config.toml
dataset = "synthesised sound scenes: up to three everyday sounds over a background"
n_mels = 64
objective = "epsilon"
cond_dim = 256
beta1 = 0.9
grad_clip = 1.0
Rows from block 3 of a small class-conditioned spectrogram diffusion model, named by matrix and row number. Rows with one number belong to one channel. Each number is 128 + 24 x the weight over its row's rms, rounded and kept within 0 to 255. All counts start at 0. Numbers have three digits each.
After each channel's rows are labels from the 100 clips, of 14976 (inputs lightly noised), where the channel reaches its highest value: "top examples" is what is common among them. Only what is clearly more common there than usual is listed. The data: synthesised sound scenes: up to three everyday sounds over a background. In brackets: how many of the 100.
# convs0: first 3x3 conv (model.mid.0.convs.0.weight, 128x128x3x3, standardized in use, each kernel summed), inputs 0-127
# convs1: second 3x3 conv (model.mid.0.convs.1.weight, 128x128x3x3, standardized in use, transposed, each kernel summed), outputs 0-127

convs0.37:146099097120095166122093129129158098156101133098090113140117130153155130119106124130093108134122155156154124112156109136168103110136111110130130110131155111142091121137081169136148120094109171170115108141107135131147091111120118164119104147145121172128184160127153125141069184139159124113108119148110103149115087131124126156112182149146138144138112068121138108110104146087107128122112
convs1.37:119119135137094135146153106142120091086070133119135111158137132132122151103134108120192139142176106093136145115096132129123135114122149120097143076116117087121134157129108086163119118110133131117125160090118126131105071142146118087104115115119114104184121112131131089100133174090170119170100134136134148111175116100104148143099178136109139128080141126099143154139125106136121123116101
top examples: chatter (30)

convs0.92:120095104090109099110096150168124138149130095081125119148114123105130122061101100145135083112139134122120133143099114108095137101117096164137098143131128118102133104142117129127120145116108093150131152175096099166148153134098182110105088155165066183129133127145131154129151127130149134155119142138110177144107129111128113147131126100124152137099162128111140144123132149183156144171140
convs1.92:096094123144138161125084141169178140111126116103162118175114142142148123149131172157128150093138102144107133138149146158132166107111160095097106130115126106134100091121162099112089105137127079121115109103127117157129125112147132149112115106123078144141142133137129117141129135105116133077150137162148117147114109119164145104102096091150144125100112134144166071106175142152098178161114
top examples: electric buzz (30)

convs0.36:133115124072132129153124118119119132142092135118101097154147103105090093126123112108120120113112127117116138092108133134146147130134183173115125206169099175125113133103125110151101109185133125113098111125124131084119197139140161131134125127128119158154110129126107106155098135146130104115091042115125162136144132127112123107125124128109111121125107136132139121126122110145072136180106
convs1.36:163116123119134138108132151132136129120157158133093111133067146129169107117155134095124139129111111160123103099151129158133128113114149077150137171132122117139138131102116125099163109120120123122145119132093156161172203166120082123149103106127085094087144168126115199141098111118126101128151129130121145148127118115120130115160160105087121133077134116088093108112143143102138152131156
top examples: crickets (45); muffled (low-pass) (32)

convs0.52:126091149135138151147120141126155145108133140087141146083087124109158168099146145127159091149124117164132142111137140136141142140085124115149139142159124141176109121161103137139082111125154105154190172112105145150102114118150168095084097124105102161148112163147179120120196121108130099139097101154140116138129125104109099120131127100109138142098129149141146122146143127152161120152173
convs1.52:144129135170146123128110091129166150128132138126121126123155118071115107143190089121110164122165122098143141113113135146106139162102184118136134125077132128090133111065113126170121137144110121143122129151132161146115123144111108107157102119082127115131122118118139096126171117075109116077099102117093193131109144147140128126159141144159146121137106093133134103165142121141119117081111
top examples: background: none (70)

convs0.55:097132089160138065131123089137114133114123125126116131108079118121106126119117140106116136118134126160123167137142159103100091145124143150120108149093127139099127122078153124146107102156177113151109087105143099137154124118124164108121137209111108138106099137126101149163132107121131105145139134147116134181107137133136135191106170132120090105134122125131137100103106129155133110141201
convs1.55:114104154107189158122119138144107136138115104148150109140135131137176124128123140130087096131133141129181157149128145152142095104116121089180116135132133088116121122131094144110158090148103144152145107106131111165080113141101143129122119130144083158128160136117109168103134114098135140130136160152141098151109173063163194187118110133137130120091107139151148154131146127146135120130152
top examples: electric buzz (97)

convs0.70:117129182125176125074130140122105146126096152145140076191149098137143178137109151136137146140128085118103165127141112104130152127150138105130124114081094158130135120127128107099141091151139114109104125094141152105153103092133144112156139092152129122158113061113164114133108113147139088106161142147106115112095091143133116115075161134139118118120125088119151111111161132147122115143155
convs1.70:116137145130128154182133137140124100145117165135150157178153131122115098134102176152148116105123156157128088118163162117165087086127094165143107160111141164162129106095130153125147149110125102096110063143123170121137153144112106163129148162135104130103093157122140107091117105162152113129159143091136090120139156109120147110147104086166107120134122137133156129149142115112124117169118
top examples: bird chirping (25)

convs0.13:094118109133153141122125100079114132156167176109139111154133116105126160123106151140161117106105143068117152128145109127127094144127151120091155157196101136163115100151133172138165145157096128158118110089119129134158105107191158124132091129140106112160119115141108069135173152134129126150120094150143141143141133107133102115151091139119127144101150152151117113141134126172158115142141
convs1.13:153148142139080129120141106133113155131125133104108138150127118161120128099168145084142126109149130135128114134067118102151111118092124146132138080129114112127118110094136150130132123128199115127133092194169155160099128139108121122118112130101113143126133111125149109102115127140103110087123162129123122147163135144145178150139081145143162104135110128193203112154110097106143110099138
top examples: stream (48)

convs0.77:133116130140117097140088162121163117110123131123155100126154142095097168126140125153140121135039156101136137150097118114129157112144073127131120116126162097097113113117145131133138117161185146118119144108150107128149124026130103152146118118138119126149125162116115135141143112138091136170113131115091089120091142118110111121099110132145102130107119174117144144097122122169146120098111
convs1.77:152123118114140132187088111111155153124105154126111120079099145147127087117136099120120131128070152118154156175094197144119096128109153107127117107134182113151137138125155129128146116130148140143164163154149119093122120104134150104118135205094140106108141133100124102128117138076163128154144089105126094103099148135139103109176111121142117128123118151133142163123129145100112116113127
top examples: background: none (52)

convs0.66:100132086072094153144124131092127164116106140129111138080104125130133082159132095103092155109138147103148103128124119152111145139169130147129126125106132149118123166130144141084108092095128119090110103099124127110105116166129081143163135117156150059131084107150091122099123119123189089094124118163126144111098123130135152126154109145151122140146129094139108137167158104109121135134107
convs1.66:148105134103108150107096138112112154177165081113104122127079127101099128123136122110132107118125061113134108136181123144145170111160143109119138114152074138088133131122095174131119137106100129126130093128126143127145120114121127130130124108134167129091132116121134113132174107150183113103071102091137144112161132123148078134119147157096124131155097115128089144097185106131136145118129
top examples: background: none (49); frog croaking (25)

convs0.82:135117152160175106111082121149109121133127150116130087170160128120141142098081132128131086103121117145117143161119149139144129129075136091104133103116119097134122101164116145159152161113158156141153164162113118126174077088149126139081113140112119145154185153163165128131128138115079186133113116093154127134108126101118083128121130104134112157108124129117115098107142137116122107096137
convs1.82:109112116105159137154113125143099112091150186126091121142177122124125125103100139117114146139115138086125129087056098145116159127120118124146109142107140149122108121091137123147138127115116158114118101097122129085122114172124105138127136140126086164118116147113139183167094140155087148134159133112105112115080072134105125094136146118142164132094144122101161162106161164115103090115127
top examples: reverberation (93); text has "room" (93); text has "reverberant" (93); bird chirping (33)

convs0.113:107102166161151128140140108099138121126143134096140135147141132076138180099129157133170067110121108111118137149132139105107147143074132119127128128158144121170139121155118143122135145148144079122140170137092141135134135129147185087083096151081097155144153160142142129120160142114127140152128149144115118159128128091104065147142115088124138114089136150119128116133088153155153106156151
convs1.113:099093133091114144132134143164092130133121123133162153113067124095127128145118094124145148095119071120172111152170133157166123116114095109136131118147121097148127120130104122113151131114114099163145125122194094120120134093143138193130129149106121119109120150126113166149111141121114127150178170089140121111113125119100101126115143154135093113137143117147102076130098131121055138119117
top examples: mooing (30); church bell (25)

convs0.61:130161132103103126091142107142115110097111135188077136117120129139122149157121146109106169133131127116132147086125131124122099123132108085106141114152115121132168153124154109153099142092113115103136163063169139151122091104157107127129187102161164161121101107136146122148155114135085145137120098145133103122129151160097167088154133139115096155153137148120098086104138092124127129122084
convs1.61:128118111114165103121146109129145087131104185140133124134132143172121089139150105105127119158069130145102156165143152120108118109120126174097107089074151097097158138133115084148095120176144144114110120132097126144128107156105109130131124101172162121124150140138153148111128167141106146145084108095136111173126107113093138154080077151116107113111152130153110149142162123139144132137148
top examples: engine (37); frog croaking (33); first sound: frog croaking (27)

convs0.9:105110086149131125132134121139128153050131113113094127114068108118101136119107117200125127130147147118159147125126148142084079138104149140148119135165132142127110125081133147167132149160186112124127108164115130136098132133116129104098132084095117126130090093121128139120115150128124142096086075120130118136081122145175132140111128127129156136149150150105127084163109133148160151138149
convs1.9:151161162071144158088092117121138140152098123149140110085101123147171141092127110091134103112092124135120147159120112129147152107133078070171189127153143114105135107178100138133125115132143140118131142158116107117095114104107160137115135086157110149134121114082092164098138112182117105144149154151115119133149138096162145160119140130128117140122138155157111113123110122117111113156153
top examples: electric buzz (100)

convs0.72:164172131105111138138105130097109112132132124203158130095113112154097104127124097153174111118126091086171104085115144133147136129142092079150137104124108087092189096129111138122081127132126150110158116137100119127093155139127091133138177125124138119146155124125162152083096117128085132106137117135167130142100151172096140149152128119142120161145120112145116123143153135125112146136112
convs1.72:133138136129114146126135148097117115080140073146091117118138138172167124117147141118127134143156173162159101097122169157105137163132133132127106149140123153133154131125084144123179102094107141128122106088120113095150128159082105151117133104149144172126094162129163170134172157169170139100115119145143121129133108117073140130100105127107132134136157137090104151142141130117135172177126
top examples: muffled (low-pass) (28)

convs0.108:107124124121118109149143104133108148105160126130119129118102123103118113140098166157119144156115128074119143053155069120176099121148096129136117115112046114127130159120102152129132121076081112097136099141127162127137140119120159100144131162138129157129144186138116133151131112113134111102151170125121119146143070136121141148104141139133121150138092153175119135121133158120173128110134
convs1.108:085151134142135139184140129105136196157131170128146113123144114126122117191131134122138094092122139138185136127117117141123118099144150136140131078124153112118127159127117112110120078177110136105118127154145140086163059143112158109140114171135153143102149152145100137103108088119100130135145131166134157087138151117144140122104131088167134118178131144118110125126120107132154136154107
top examples: fly buzzing (62); first sound: fly buzzing (57); mooing (28)

convs0.89:129123144157154117042172121145131136167132176111145128097085159158101124114146106115128112119174137104095125091175126109127151094115119140111140094131112108089111132118146131124123126085116091114145116086109123137109140159135124132112103109091099113096131140129165149120117104102113147097115143126148161103163179112141101119158139118185120149109099100150114142129146119085104116106112
convs1.89:108088085135125142149090125141129138130151128118117097150105093116113120133147163166137142155164149179082162134107158110130131137136142085075160099099119123093137096103173135143175129181118118087102098154104117141169118114138119096130150089130130123103134136160171129132118119147133171098169118108151123125126113118119114129107119122137128133123172127117116156103157163144162177143103
top examples: background: none (63); laser zap (40); first sound: laser zap (35); first sound: ball bouncing (25)

convs0.4:142141144141140206100145140149119120116147128152121138057057134162104116143146159120097135154149108116191167066101169118139130114119112128107130119155109108149138174148125152124096095129153119116160136119143135117109098138163118120126141130109136100156129150162137133160137125117150118118103119113153109106131125132107123130146148134108100098127144119145136092175125103128084109107073
convs1.4:147128128114100139115126099152167109128115143129145125174097123125115127129187105133139133191153190136134133081132153125118160154152160108162131143123124100131100128090169112176118117142105151143103127129112142134127129086117155135111156135110102159137120126120177111121125137103142107092087133116128128186152171122091162112144175143128140112077155117107121128108111153178140120107101
top examples: background: none (63); beeping (42); first sound: beeping (37); bird chirping (30)

convs0.85:123168150138178135122129146128137129107122118169144090107108139115097111160116100074131145145165149115116110095113126147071158109159112108116149113088104139129167136155139142118098111096140136122142130084126094132112153136090099139141165084154150102112109114131148124136115123115119132097109135095138150085124153148134134064165142134155099122158128098124073139139157063112115129140109
convs1.85:103145119103133122134117114111153137146123127148133122131169126127145142129136141142116095123141093137158123050095125156154196132162154098112154139131136177099153130089129130130097127114136123138109085146101101112142160124136122105088176151100121118102145124117115121176126111136093134140168140101110120127135085080173127131117121116119140108123101149168104162106155178178140159150105
top examples: background: none (51)

convs0.3:133116128156153126120187125139119108121133097109132136130116116104131168095131139101137123145136204119145134122107147107121121146066105154146115169161127158120117123111127145154103113134164057127189135124129135150096125151115154037068113117101122130145091146098165140144156115092143110124141135152116116118108139118146118111141148123132145105111130128096146111146128118122127136141175
convs1.3:149132157119147094130071112117139110165120115141085105118117138087137113126153137108180136123137105171104101158172146104152153121080106089161160129100123116113126136133163114150120111105129133124096138104141115146128140139137134106182149126176162107137165133096135132130144116128166111078139134154129179115124108146150126140135140092141137103130134113144168088139157134136193140089089
top examples: electric buzz (29)

convs0.101:124108147161147116121104105074151122114096132077156135119121113110143157136120149136152158166122122146106152130122172104128113145122114117130084134161105164147101158113146132128110130149157074137163097127182125153127152070143193081124098128148108184128130148143167111122166142154133123122146129163092127142119145111104151142127098111111155113137131155107139132124099133173145138121168
convs1.101:157136070101084151136119157110117114178138121090119111140125131099126112145103130148135107173109150090126153147146171103124143111122125146143162106144128140156132160158152139136101126112146125145157115133109138142147141201185133124099117185120101050152134112159140140125166122157109126135105105087153126105136153121094138107121139122152182130124137113137126112138153117141109103141092
top examples: number of sounds: 1 (61); background: none (53)

convs0.17:145130106127110138144128114143133125150135146132170130129134153128127139126140162129121129156129119131125171101119174127163085160112150155144127117193108127143132126108116127162121149089135127113148124153134129130142004109148162115122133123139117148157149154121144093167147139124160166074103095149145127132101040118126139134118108120106140144129142113125142100148114129128161118143140
convs1.17:135129151118092092121134127134118107130120137125167098102126125096155139074146161157154131109152147091125118108162155104135109092112130133135113152127173075154099094107118106108111138106182150138176125152148110149082148126140089129107135119105110142165128097112114079109137120157156128132177134134135121157096133159127151172115091128147092102106124140135156138098132147124127112197139
top examples: thin (high-pass) (68); vacuum cleaner (40)

convs0.54:139126107162148130120080117130125112143113134129149128123142105129127154113122116131128126081107086123153116178113117151159150109110104132117140114089073123131139108166144117112133138083153157156149108159107118098118119042139118141108124162107117122134150129128093131142075161126111142154119100106140119186079150124148128184135109123133148136110127146086137093126104196139142148112146
convs1.54:098156130093167109099126130116100144113142168153153150108152109158112105173101095132138107118082100129141139140096157172136146136110128141136132130187120132122139140104171083132146090147106144143136121138146144149129155169110166119094142113109113088097098167123120152111092135100117125110088150132118107079093089143124132133152127146153122114140124160132166150160091133146097110085097
top examples: background: none (48)